config = dict(
    train_examples=97500,
    horizontal_flip=False,
    vocab_size=62,
    encoder_norm='batchnorm',
    decoder_tie_embeddings=False,
    residual_init='none',
    beta2=0.999,
    lr=0.0015,
    beta1=0.9,
)
Rows from block 3 of the text decoder of a small image captioner, named by matrix and row number. Rows with one number belong to one neuron. Each number is 128 + 24 x the weight over its row's rms, rounded and kept within 0 to 255. All counts start at 0. Numbers have three digits each.
After each neuron's rows are labels from the 100 texts, of 14976, where the neuron reaches its highest value: "tokens" is the input token at the peak. Only what is clearly more common there than usual is listed. The data: rendered scenes of toy objects such as cars, trees, mugs and chairs. In brackets: how many of the 100.
# fc1: MLP up (decoder.blocks.3.mlp.fc1.weight, 768x192), inputs 0-95
# fc2: MLP down (decoder.blocks.3.mlp.fc2.weight, 192x768, transposed), outputs 0-95

fc1.197:135164128087126086122187093116116125106080105175149097096116129094079113114119135141148117112136167161124138137158159135147095115124164119122109117131135121107083127172127114108121142117114204118123153145145157148170117130127148139123126164107148158152186135121135119140128116178108136141
fc2.197:146066146192117147116106115123141148150140146101135158172155131149145124130095154125097110143090100117162112086131117128149156176118101122133157118147106100157138139125127128117134125134144059129131129090122116131128115140106109118116144100131118108128074144130104134119112096078146123115
tokens: "boat" (22); "flower" (13); "robot" (12); "pine" (7)

fc1.279:110125191120125119144110153122126173133133123120066130155128073113148130110102152113191116120089164144109160140125107085117153100154103127117162142147139089145143143117134094129118100174136146131150073128101137159132119122101098139122145124133163148112151101114150130117121132138103123084
fc2.279:115132063147101141114138114110140109115146129152146131082146163121085080152159122162082123148126086137123137106149150130116125125109107143118119120117128142141117115139140144141114162114126120089088172133154124114096097111133140117157094151156113102149120126126101160125112132123185117121
tokens: "right" (95)

fc1.130:147113167130096111178109133128107114140129112150180127111107121113122079121131144112140150158095138152094149139103131086177155139114148127125116088131157141098138132082142133086177122136111135144096101084125146105104155174100111113137136157134116158153123145118162117164174147159172125110
fc2.130:117146141108135098116151148147128127140115143090103151135107142138109137142151110086103109115117115128159131124156138166115097128121151119141146180108103092127128093137153116149144109157133102108156182108171111147135094096160159146115147067127110116099103112141141106106124153095084149128
tokens: "tree" (32); "left" (24); "arch" (7); "hammer" (7)

fc1.640:128090116141142136118174129135148140142105104129112099172146110116101136154120164162112130115128119107126121135159138138141145123142134145165145119135143098145098145105109188132134093142144107098134163113080141121154153111142103106123080151141142119127105118089098159088125119096133112147
fc2.640:175176123169120136156116158119132127095142130105131154109144123144146069124135107086113148108109110124123131116110086096079105148142144128131094130122134143141164112129112121114106142108126120148148121172160109145140102110106156122166192149112125121129113118132152083166091127148122161138
tokens: "<end>" (57); "and" (26)

fc1.145:097125116176132098098117134080149110124138087153123136152110105100094132143094108110089151113135132117158135131130110142113098115088119116136097144078174148109133131151133134090127096130128167147151127103137104157113115121139098161144160180132122186125105136111121139085161140124106149114
fc2.145:149129122104138141165129118138105137122141173096131127116112161143150115132145127151162125129112117158110082108127134100128173131141136158081193112176118112144134131132132136135138132118111103094121116150088141120150129149121141100124101053141082099107163137146123106159106156110155115115
tokens: "white" (40); "pink" (25); "grey" (12); "purple" (8)

fc1.550:108128112133104148142140112148126105160095139125093094118070098106141122153160125099122131141116110160143148104145158088172095157142146148173141135108117138119142142111098138134130149150117103120095110115109101140127137078099081090132118072107162103106130132132124090181157117105171147094
fc2.550:135145116096118092105137152108120169095151168164178144124179119121124149131073082132145108128153153095127123173124106136115176106134093117122080118134157098114138110160146134127127134122135129140145130108139115145123131157162155157148135177141096170121139139110147161120099149136089114175
tokens: "ladder" (50); "flower" (12)

fc1.365:113150113120151139139141139127147140148134138077103112112119087113109150126145137109158108098133149148101143121133082130160114127141150128097159152111125082092096144059162144114075126145108155128097110138107144147137171150148129100145109165159101173165133153120108151130123115066117130156
fc2.365:132170150145105114117108111132129162110107105168139170148118163167105117145096142139109113125109131112133133127136191127082157115099094179165112107151107152167158103157093146160182133136150124159130158113197106111120098123137121120125123127099158115089127117101179121151135102152115138154
tokens: "duck" (21); "airplane" (20); "<end>" (19); "teapot" (12)

fc1.587:121144067174118159123087150096154145112130102100126077135111148161097196153128094130168101154138101112141141121115153105142163133110096126092142180162099136089149129130103120124126142089133139114120108155121156155143125139126114133154056141117133142120098149090184143091144145125179106119
fc2.587:123115168088132079159129087137129101154131132150094182123142116113129114109138151121113111107133155146118137112142098143104100112174150130136125074120166150170090136112150141123148164185134127141146148101119127139111107095076125135099125129152118115132170100144077101175125142124129166148
tokens: "and" (100)

fc1.225:167098140134121128156127098138114103148091105125110157152093120131123104171088111117183085101127117066114147111138150086113116108136129106143102141096134152130170149144187120106097112146141102146133100114111159164135165103107153124127102135091097147139175102161142125162111131100173126132
fc2.225:103179115096167095121132155105112168112204137153141116111137142146126140113155141119097144159077141194144064155131113135136175147124097149120133136152119112137102128132111122163160143084134164092122131107161113080129129158149107119163124142147154130110121149117098125119123142155092132139
tokens: "tree" (28); "arch" (15); "ladder" (15); "candle" (10)

fc1.378:121123137146135097118133145129121129136127101100098121159145097156123131146110139148120153148124098141117124148148119156097122104082129140143115138153103132174091097093104117115120147140147077098132063140164190151151155121097116115162113111139108177162122165091173123105168122139098145159
fc2.378:157142145091096177159106092145135135113107174170162147101114158119136128101108087143142114126129180103141180080118127116144142130127117131122133135128147126134152157127149158152117163147143177156114176119093113097141108131168134136110146146102176092132096110151128123165108131120109111120
tokens: "," (92)

fc1.195:162119119095129142173104147076162130112129147186128170130172113119138132130132113111120199129148121126118174107138118148113149119117147136154112148182149140154094103163133112166117135123090125091117157127141102120141108148161121126124130144134141143145107109105116133098180101093116129135
fc2.195:120131132130113145118121104167136113151126155101127075123096148132104126117110113134123103111112120121119103171089128100148090143119129119095143090103136098115123153100120140094107133121141119158100104113088136165138119092071132137125079124113096108122133149155132156150106151154160119095
tokens: "," (100)

fc1.492:104105116104131116138102149137137112100159174100127110128090103149125106190139172124097129104124141082144164100111108158137158131119119147140133174097101134070181125137087136133117138111108132139153111132111122164157133162158118141154119132120143122112078145110117095165115091144113139128
fc2.492:128152121130167165151159160084118148152128074138036114107148129110124128096099099104144136177151151153135117127112130111142118141164103141115120131140143139156064123107153130107148111139134100116125139102130119099082126105123144109113128120130124135161151093113131169087128155117142090130
tokens: "chair" (23); "flower" (18); "cream" (8); "ladder" (8)

fc1.41:160118081117132147135119148160152120098113045127128156141105117125145134092115146137113152112099098128153106119142135116128104125066143153140112127160116148105113117134120134138110137141103135184106108149082142152145159117136142124133119125122158186116205138139108128118103120147142134127
fc2.41:144157163123124113099118126119123175139109185118181085112139144154124160115162150130135115147144163089125155124111132107135180115167136102118119095121151097137155137102124134126137070110154134099151130094160122107145129139102105128140147142123094081120093139114145121122144136112123165121
tokens: "," (59); "the" (41)

fc1.546:114157090159144145189139086120168120100159139145094132142128125125119124160128139103115166125103093169127125160130120087046150099147159133147148123124129125117137143139122141171133132169096087079103117116132153147145120093112144085129135188173082150099141121147187138103143149116133130166
fc2.546:156084120117127140116106171092117130141128121129140145143106128109133109100084101146185130095114158114147123136127136147195103146094111140050108146128101109140111125146157141085152101128154164149134142151156130100133134148131104184109113095142148138136109152087106117139143127167082149096
tokens: "right" (24); "pink" (23); "black" (21); "orange" (14)

fc1.60:121145096120121144163143137114104127121143105116141085124119137093119129141085126166116117129105115109180133127132133126133123113143107152103151143153152115169112148117133131083125142109108169044134112097143090146178093127070115115141145139120115138099127063181162146148095167143139140163
fc2.60:085103155116148113115107158161085101126148169162160131115115122146114139095123098122157139112127090151107135145129103109154140146106097131142111113141127176102114058133119150136125140150132103131163100131118119135113121134145152114108120156136140139137118171143093158117168097157120119052
tokens: "and" (93)

fc1.335:133118136136116123142125150156110117142176134091129160110148084144098110124110139121138118082142162144112112134158130133145089136128135109094140129119091159188134155159166121119137101173124103163154089106123131141145136147069132126157146118137123141132120105134129108135124103162107159072
fc2.335:154105135124135115097115115116127148180088110162114106094100129106161136158138168102109130150100124133117156136135123086115136127144114161131150128134106119075086067115135110167139150086100114154095164115127102135082133123172110117109120132102109128159160152098156157153121198103119096148
tokens: "black" (66); "green" (21); "grey" (10)

fc1.491:107131163142146106116127134169126136134134114141132107132083096158143085052078154111169124100110133127108124167141159152124105095104093113150117139114146100097138109098138098115136124152141120126160147088095151146113132103098113119131125106156126112122154115129124147141139154096119109150
fc2.491:143129091143081165123137127133118157118127133106145160149178167087128171185141117151111138154134131169147107057116114132119124180127151152121127137158119162162103144100136155108114150122114131138115125152126123097171091149163160124146135144099142137152099169093145130119115095166107152117
tokens: "ladder" (34); "lamp" (24); "robot" (14); "table" (10)

fc1.278:119113151112147163141144097158106115109163088106121091169134094099143109144122115134129144094109099123159110142145102141100152134089168147116100133142110163096122069134153163087146147159124108114114140090106133149139103144148126140167166136137139129107111142127126133100139104128124105161
fc2.278:130130125129115111153120128108163099151097154155138158119107154164125121116123092133138102163159171116112161118119150123156084121171124099140118129079135113111146170170154102181127121092127138147116113139123121102134130094118136132096100098125141140150125137102117118153105140109103117123
tokens: "black" (82); "checkered" (7)

fc1.189:097111127121098132118112146154096121121192192111147145150133119127116115106122148130120101177094158145123122121124126124173116105115140126142117160148141111142132107135113126055146128132158163118138161107113148128148097092089111104147107079148101120137152103171177125129108101112101079126
fc2.189:151092120127107146112141117117155110123081104165103129122127149138132183157131124131149162109126091130139162149149097133096136157117106153103153086139106147106093144112164116179105138088123107133123123164140118115135103163150127108118114163146149121093104143111127147109112107128168122110
tokens: "duck" (33); "flower" (27); "robot" (10); "mushroom" (9)

fc1.701:116135129119182119148119118119169125151106098119106106150128155101114099132153134139157144143077132163106139155104142179153112144109135112119133104121117107146125092156113124137173114134125113122142107127115127164126153108132113128135122164084118179126170133138099133137115153096123128145
fc2.701:149125140131125146123124133107082181090151134086138132135124102123126132129116134123133133131165119143167114156168129070135176099159102145154141155135132111086133146109164150115077125132102120146101152130156125084130106133175126123130152112185137094162079122105104148159169096164100105120
tokens: "tree" (34); "mug" (16); "arch" (10)

fc1.691:172155127126125116109147124103105136121119148144142125158097125117122118139165113127139143084104146099086126139138129141146134137165109160111113150124132148126101172113166094145084132157127096152137134099154091173108210085135121085120127130126136143117129108141120169118103129104130138121
fc2.691:095094136118132164138115127095113118145183150035115116098132114136102102129099119140144129165120122154186134144165115117140111101119119115160193126144114139151122135134115156104164118110089191104161137128127161111145082172130146146128144152146141145130143150135127119151150105141126102123
tokens: "an" (33); "red" (28); "purple" (21); "blue" (12)

fc1.665:152130152105137151141115092147120121141113158132153149096068118129149092098079145148113110182141103164120120142088148122158124156122125107112149102164096146163093101113102158103150178172135108106126173158115132160119117144144106125127166159162091152118126140109114119121126104129110145102
fc2.665:145137122139098140125124139088142125126113115152126112131182115119119147170189125127153123085127141113149158117145108109103138129118162168120100162107167143072149153137141124165137104093175123164168103113145078118139107125117133146103095081107168131145147114157144141141122125102171121146
tokens: "to" (100)

fc1.104:120139132118135081116155146132125163089107097123126151101141121125102126125143137083103138153143127131098142159106142074122139085133170156124157104145128124109112178142134124134130105167156168169153157137156150102130142121140128159141124152132098139160142131081143110170120150127141145103
fc2.104:107120150142121133151129120095134112130120120114135119166125148136136104131124099140129119111079150122168118106196142155185143163125103119120116148104108127155102116122120144120103182124120095102100113092104116126141148125080121094111155120130178140110109114165094124114129115111124102124
tokens: "table" (29); "sofa" (13); "house" (12); "rocket" (10)

fc1.548:135141136138118150118155113081141126110129118146093100123152077121116129122125125170151141128136147153135099163113145098095130184144118156169149120112103168154147121154166126134134167127092159134131101167121113084114139167155131135128100146108110129159143135145107136119120073169095185125
fc2.548:132142115075143148149125113152124133142098161133088138116095152161163096115135144104116121119143120107146121104152131158159120118121115091121113140153162102121124116115079119121126130138167107098110127084126099173158136079158130112136153128121154119108129104121124127121145151079169089129
tokens: "boat" (25); "duck" (12); "mushroom" (9); "car" (8)

fc1.601:142137120120130143111145155144124120109110150122165105100175111104154123152152140135141098161122135166153156141151118136149119112092113145086165155123132108156122088101150082155152114139176130143136159117139138152134096098106163116178118141120124138084140102136134057104105153148095148133
fc2.601:146126138090152116165109100077122121153171152145113106161105122110129113101089091110111172125124116083119127139137155074128126120152131118164116083122157157106141140173135134118123151108072127074145114132138168080133132129126108161093111113111162106144100143104118196130100115131152129138
tokens: "<end>" (55); "candle" (8)

fc1.688:151129168137154175121112148121115111142129120161116147156170127089073137162135138124109157060167119106170118118094132145129138113109138129110120152164100125170100127130092113178136142129123080139134127093114153161116137119111150169152120157099105143134129128107104154136159130167103084143
fc2.688:092119128133133098150125120151153119129121147114133155106069131171180174113111133122148132165093150140139142109136112098131129124140121136141126137142134109094164152154136162096128120149120160135106118155146104122142119137145127074089125102132180146119130102160162126132091130105153181085
tokens: "and" (59)

fc1.177:137140138105145149112106130162153140090096090126138117130172093166140130173140120126111129140143150084207081141113133136142126117120125123133125134176107151143137172116099106107141114113124112108126098082134122160098104128161147151160127125115126114112151152117094122137127166154100184079
fc2.177:089133128172133112186154121122132139121130135123126115133126146109107102082112121156150106126119127116083162121146110092118119135128130123109118151049150115161143113116175135118129174148130127134130144134128155098149113092120116118074127117095124153130109118105140176089147101128161100172
tokens: "a" (69); "and" (20); "ice" (7)

fc1.449:191097139138071167137094136117134135084160132126111127128152115184135114147116103121159129108148100105148134104110130120116147072189148098128145169088150174153148132136142143092105127119113114115125134114130157119106079134180162127134116132137106124110145164114143123137128138161085108124
fc2.449:080138112148145095121146120152128105155106129168155160116116160047125132095142147105107132135156163147095144150143129134156154144105129187146149086148127087082110109112140074139148152130157125133123124119095111126148159133084093157117140121135147133165117118121150134148138131110170171110
tokens: "chair" (36); "duck" (29); "sofa" (26)

fc1.521:102137110123132108119157098139139110094119133099121094151088088074126122154121077145114137141104110160114142128150095128107159137122134104142127125146124112117127085132161125086143148159179130105138132126092134167142122128149106174128138104124173179160129158134143116133084107135088161134
fc2.521:113145148137114163165097146124131130143088112118149172133168157172120139105107158149144123119157137112143141118117159119151130111137129149144144119101147134149144160102100118163110135079100107117115140101167118081147139126090157119137110136117082135114147100140122114125159148090173150152
tokens: "duck" (26); "truck" (18); "airplane" (13); "car" (11)

fc1.668:154154129149134115130137097124124097141127080118111128135113101118149180124121125129141128141130107152148117121167136148152145121096103157116123142156151122162129137075108149177083108149074124163078133122109156130109064057109091136168135144102144133146110104113123155088170120153120144104
fc2.668:126131120125172089115133140155165159104135153147114125141157141129130098141163130132117154107117115110107145096091115115113127144163184097132112113112122114099154142152161118084163149135170158110194146146141101103154164160132130085110146143124108102109124141125111088152082126121135141149
tokens: "chair" (68); "lamp" (14)

fc1.163:103114122133134128169152097137141107167154170144145073094119140128149113136127078132120137125130110128130103173172122114139136153160137162144166092151159136116100099116105144089158134117107155083102127112118132130115166132139162136078142137147138146118166088153097109108123164158128138143
fc2.163:172136150127153098115119167128125142104097061126158162144121127120098104156158177078111111154149135143139159134107163134136115110122120112143109146067097146094169152147148102156160111149131122171123102117129144157148129115144075153171139138088097102145111165116135135146160126112126105162
tokens: "black" (44); "grey" (15); "right" (13); "white" (7)

fc1.456:176118157118116164101167122135146129119087078112118141168148123189109138117111135134091197140151143119150116104126143106138161156129080089121105167154126142135149124151190124142143108116151102125116097129111131143141120104145118160128108190136076103141147123195125124115131113137155170137
fc2.456:135160151163134108175108124153131149138109177140139130105091141108116113090118119130134089107093113121179125180105119153106120114129123129144169172099156114112121137110094155114109103188100150116145137093115120146109127130096127098094152124114175144132127132058107158113098131117119091129
tokens: "and" (86)

fc1.37:134078117128122109120116167138134177147108131158120125170174115164154146146082139132150139109154138111088136149186158152119087119120098118139188145128086159113162138136161127128088119173110133109153095127138139135134100128130123075111079104156106099134121134123112109145104096107107138105
fc2.37:135170115113131151121121107115133114142150138103139119081119132119085150123164086135098093126111115107156142103085090098140137128135177139126112137130135134127122103107136126129128124072142113124086122119132126120137162118157123192119160145090150174130132125108120118121095142143128092166
tokens: "ice" (100)

fc1.186:084146143146107147141099145155120150118150131112093094147114102108127147127147080119123129127141151148143137114130138142122152144086077144142126167110113099109156128133172082133091158132142136108076124108129106103097066171148120160134166131138130178117102136121163146169134122112148103121
fc2.186:147111129118137109122201126127124101162134125127161162134107137147119138095109155116143119162133110137085138135136094145145147077150168122121127077136107114142087145130098147105166092115119140156155136165128153135137165109146141077109112148096120105169194113172118144106140114141121139128
tokens: "<end>" (19); "ladder" (19); "airplane" (10); "rocket" (9)

fc1.340:152138089107129091185150089143129114101115181079159101143128112085139158148175133130116117151086127119178114128136091113118170120096102130071101168098106152129086104135138150087110141154176144134122139109113165113146077172147136126161144132129108111111128147147146105156148171117114152127
fc2.340:102104149149119148108117151117144134126113081169087170140114157153113130092097099139154113111177119134084148097134130155142124156141103130156168081143183110140136138131112129190161099119103133155138144135136121126099155122114136135111130138118162155159136171156153114072117113164113078103
tokens: "," (97)

fc1.508:127138095111121104129120148126137134115127096150114172146161145143125167120132115157074131117167114124150141108140172098121121102130107123155104126196162138169102143102175125117136133093132109107121130107142120160112077060140122131159151114152147097107133132172176119140107136121147119134
fc2.508:133151180148148148138105113137135129163113147128130076091122100125136114129143136106163137127082130112076118139138067172113141130139138129101135131053104123098120134126120135114122129153159189167138136151117155095102155187138148122103105126115121135138132141123098137122148132124111116111
tokens: "table" (43); "ladder" (14); "house" (9); "flower" (7)

fc1.99:090105122099132083130158166148128120108135124115126127159099108144123097175118135135118117100090113132137169124098125180155141162113113125153147115114123127089160113116181128109141131154131147134139147106118135114090162154091110165110154104087171138115142105153081127168156109151150155078
fc2.99:132140118142166134111126122066113157134141116143116115131131099106146162088138103106138142197165138159125094155164155108085118089152126089097120139157130132164113118149097154138151136117098136119135130119104096158170077147130168099160103104136062083175096143112134110072119144115116111155
tokens: "tree" (34); "pine" (21); "left" (12); "mushroom" (9)

fc1.545:147057125111127127142139179130122134125108109107124146140141135152114119162142119120108121091135106114152122116121131132149136129125167171100126141163114140140127130087144128148134110151130090133094130116121144105099117131130149156141150113066196159200164121148133122123109098141156136113
fc2.545:110174122153125111125139112110154095134160165162142086109114147113162149092144123122128132150106111118096160152130088146124144101127112120154115151120138115094167109140134128127135126127106195124133138150137114135157110149140085111098103166173115147123085138121100147130139145104119115162
tokens: "right" (100)

fc1.281:116111121124099093086108165153169100133124099131161152110147144130067168124127138103117164142116120157168129125125152137105178109152172152108140144133132167110133118152122150113177130132129121102179114122158101101125097181122104092153164097134150125137152098122097140116113102178098121144
fc2.281:155155154134135167154146071144106123114123196157117115137116071132170125117104135179134118121146132082123137152137124118152091132088110124147140116123139110145142148110102145120097110162116126144123120151069177127131163086098145133096167179114111133166098157159148120123135140100138144086
tokens: "," (100)

fc1.575:122149143171127111171122122132160083137129161127154108137112118130120092142111126147097135115126116104153104150112101162149105163129148152128140139126105109083106132141133160112153166183107123115089107101163123128143181145142120154105100125105157098163155134115138146173128139152146095145
fc2.575:180084113089159138134116117144107175143110107148120144108150127145149129157154140103165124165110109122139193109107104121111122113129133116124117113096138129160175121123133107154159090145146110125137119141110108167130063059117088128171165157104103131071086139117183093106113114103127108121
tokens: "black" (74)

fc1.302:133142131113126138125112150099181123122131143161138147115195032112120105157118115115134159161152137152154133150125124137137167137110136110160151108134102149122109128162107122108135118098138114103124109099121190104101108147147167148123125150139148125115132166135099104121123123149156144160
fc2.302:120079116161137144115128106153128123110122122095102101167069188128124141138131147137120126138106143094116130097154134143137084110145138142086109129126138109136122157098146130150130110158148142178137154119102096169145133121102087120158113099129135112170126080151135172139124142122117098108
tokens: "to" (100)

fc1.603:086142122140124144102124151148119151100153080080130109095163163128128092169147118128143124127129144149139126137132166118147126134154144140102124102177138048158125127091151161094127112124136127139163129157121125125152150078117146109148078129134135199147131134142130118103144151121076097092
fc2.603:139089119106113114126150109153150128185157149160095117144088082110137171100103143135145105137155124118119133085117097076132177165096104124162156143129147172092177121157141108172109144151108129127101143119129146116118110118127110147114167113105120069113121100123132118132110145148118131134
tokens: "right" (100)

fc1.737:150122135109122080127093135150120109101113119085112120166129103098131149130130153120112125179102128116127123120125123137147125118119177115168106096145143084155137136088143144181152161104118127086126074138127127160162136117154110142137107076139154133098119099137169154085122135090153078157
fc2.737:096164138132123139144132119117139155165128130154088126089146149151096141142157103110136105081141150120141119122105129111113122148111081139114125173105093145109138137127109138118106081155119123162132163118170115110085116163117158106123123184141106094134097110112094141178106112180128179107
tokens: "a" (91)

fc1.49:100120168111076118143095142146125114137088129119149151122111134120106142153128106161132129109130065118118123099143159153110078111142122090142159161150112135142153143125095147120119144066108104160102136101134176135184137118153116122116113120141147169126163174117155114157139176135167117124
fc2.49:169096128157178151101131097109156117142132121167102121131131097099154103079155128114128118132130166123158129142146114126159184139087098135152095123077137129161154139128168101115155084169169159096154134163151109132108092133104151121127134113088097112142139115138128125120142069121132146136
tokens: "white" (21); "teal" (20); "yellow" (11); "pink" (9)

fc1.243:158134092156151122111125105119166142116116094142118131153114095113107132133079152109149119196177119159158124162102166122140140117127151081098153085140099147167173156114093144134119098148104118129130136133132143137114109128159147090139118169129140133122160137159134128138157116143123125119
fc2.243:090128169100120126131117147161114123124117136127106136119180144143156111126165133192108121071101114104132132050168114131123131132143136198134110168130119104104093115161132128120117144131167133128159123131111121140156151118127111153121139101101129112130098099086122149131108139110135149133
tokens: "boat" (25); "pine" (12); "ice" (10); "rocket" (10)

fc1.467:157158123094136135151104161152129112109154148148112137145085110154133122124108107149169100093140094126117128117177081156107145161113123102141119129135124154147138146120076150145095100117129109144085134119161151154125130112151122157158123127095151136123137158120138101151122098142142111108
fc2.467:125112128145147123094157106156126112148121112111138125104153146109124142134127141148099147148122131143142124107108164121170117113151131153131132159111126110094099116145166108126171145124119155093163153130102100092098109111111133122107093126157109123153118096134133166125119188144120157143
tokens: "white" (23); "checkered" (18); "," (15); "and" (12)

fc1.241:082104121124140094150145145131142121101131126154098162144139102139124091131103132128113139128113098142166137182192161150076110113131130148135111110125125108116184127134121146134168123125176143139117116092117148132091118097111113104168139157119100116149140148109145144139161127159085149124
fc2.241:169143135119143115118166143126094162159099140119152148088164111132116136150170077126101147128159132151136148112090106104158144123146179103133084118131072171114137147137133155077109129135077116100154124107165183116131130128125139135153136152104135195156181129110128139114126115086095124112
tokens: "to" (100)

fc1.118:091117120118153133135135103143152111108146111150135113111123154118121118139089107134151124119131127140090105146156144150127129097132122132135095136164108079166115109142192131094107152124082126145126128121124119162133140137142151141105143133101201092147190120099078134143129148155144136112
fc2.118:169136137184113123110123132099104133178146117105120146150104106124112164112182157090099132136141119151176129152123156138108152135101147129134139134087135154103149119129082140130129112134159142109096128146149146089127113150150101107115097131148072114132097109135162109107123114108175125157
tokens: "right" (100)

fc1.609:181167146150103111093100150102122138121098143130141094139137174132129133146146112117095133133075167129138146148137109132165139120120115144141112143132143110132152136102094127100155147133124119091119166108110135129153143158141131118095101118118138147092105168151100128160116097128133146139
fc2.609:109087107111145139152135147165121114124144099118109150127129084162088113144124155151139112110157132146140115101097118109122087148120133126123146123139101161114129126161154124133154166096117105141151086127093087175123098122095114139122102167122113134172150073155169149106175126145114133132
tokens: "tree" (29); "umbrella" (23); "mushroom" (17); "house" (8)

fc1.212:144122103145112122142135137134117153088118110146137057175146138135163119126070097100128113128118121141153085122129163160164144094119123118141168136136152116130124187137130145096139118133124126137140158157126142117136109132167143145087127121124154093113099142108137087126141121137120114098
fc2.212:145106135127145110146104105099115108149125114117127181138131103139070135099173131128077157124155128098094096128139143142140110161135155147119138077102106142118147099145177108142101131123124139123105100103111099128140136120113129157130126143142108150159178103103114112115109148140185127169
tokens: "an" (100)

fc1.206:152133111120117175098100122154113161155126135111116113117150097147179154134099178101152161125100106129134130122136096113137105149179089108157136123115120155127141152131140102074157091131149162120146120129149166119137151139102126075130139123153117146081150171156141139134137101153138137086
fc2.206:097111153137107095134139143116178100103148123150150156165101129118132108110139062129096100162123141133111129128144165112087148118079142146073125138168147124120121137140125156162094161141151146127108156143111108134124110119155146173118142118100135127166143119080101114128099189137122142156
tokens: "and" (66); "the" (34)

fc1.420:125159105121132110110144163125131152111098086158152097134080165133154155092155136096105153114139113139162107152119168120121137139121123153116169108110124111112116137095163163126159136139151130106134170109133145135102144107124110133132113132162152091146145197109190113098144130129084123149
fc2.420:121128157130169142162084116139127138097127186106096159127167098085124092152089145143141132129111159097124144112183094162146105098133166121119098137121149181130148116164085096141104112116114124128100089129103137123124111134143161114127134130100137148141149116164092148151092125081144162093
tokens: "lamp" (27); "<end>" (19); "table" (13); "umbrella" (9)

fc1.157:136135108117111187098107133160135173070116163154115061131134080116100148111085092105116114154140131128136097156156127096136140079126130116140107163176123155098077108145110127122185175085136131132098143091115137139145143157130127140172120105122132136096111128119122121118133114151091147110
fc2.157:092123119127101116165130134104112094173122111123110161136139167165115118153151152149118119114139168125130111096090139169117110152123130104125159069072134133127152145108125115144110134141096156130118122160102148117162119107097126109099090154131093125159110117164134107167125154138140139149
tokens: "table" (25); "umbrella" (18); "ladder" (8)

fc1.742:114143143120113124119169133126129138124181088147129157105136143126115084116106092081139177148110120118125144105153142129133137163096121163139168121143149150129156084116129127157160114066056149119160135120141105161093142120093118129135126119129156142125160129080109133126138141154131118103
fc2.742:132121139141157127153112123149112094108102171101141107160112118118123181108126164165108080136141134124126155165118146107122149090144151059116117124112100117090148156125152131095100150189184116156099139144153165129170112139127098102131140141155070103150102118174126107119138129101135128144
tokens: "chair" (9)

fc1.397:145156133117111135128090137144122139180120095139099137120150120136139082129102157111133136105173137090101102131129119106162122119172147132084129146130138122124143140078152141121094134140129049165166131126157157152096110138121094082114091109125156118125114159134092171134132120140141119096
fc2.397:095116148164149099094170104130122145079171138122144095112131132114135150144145110114119097180072122166122109126103139159092155140116106138151120138124112117131119135161126114114181100126119188130130163150119123118143144116139123175129148142096113156121141120110176114120123133120112101169
tokens: "ice" (100)

fc1.660:140079128151124140069137146112118131140090143145114151110078145111151100122153094133106153150131142157140134124113153083105099124085131114165149128074152104145146155143098115133136146125102136106119118105157170155119119075111129140092101123165077141105106110133169149163147141201120083129
fc2.660:103187127113117094163119115132118124115141115112138119115137093141108163142084146144167098118137122090106101143132138157154182143143145163062130124149069105116134119106108115114102104145159129163148142158106112125145163174138147089191152142121170117167141135154104128092145118062127148124
tokens: "white" (29); "teal" (28); "purple" (16); "pink" (15)

fc1.510:172123128101155124130120129140145105148160102138135095140127096108106121127182152116106098142098096104127127124129075124139114129122119136111136149160179109154148148081138162126151138167120119125121103099134160119175063098150129128136152163144157157155168126129157108128113139158099187140
fc2.510:139177123142130115116104144129116144121066146107162130133099126167152145104102101122137152102136123162154146153140153111154164134143138135110157149138111148118154087131120107131128150108151143107117158123109119132107114155081108102122109117082098086128115118102124125134120093102127057102
tokens: "," (100)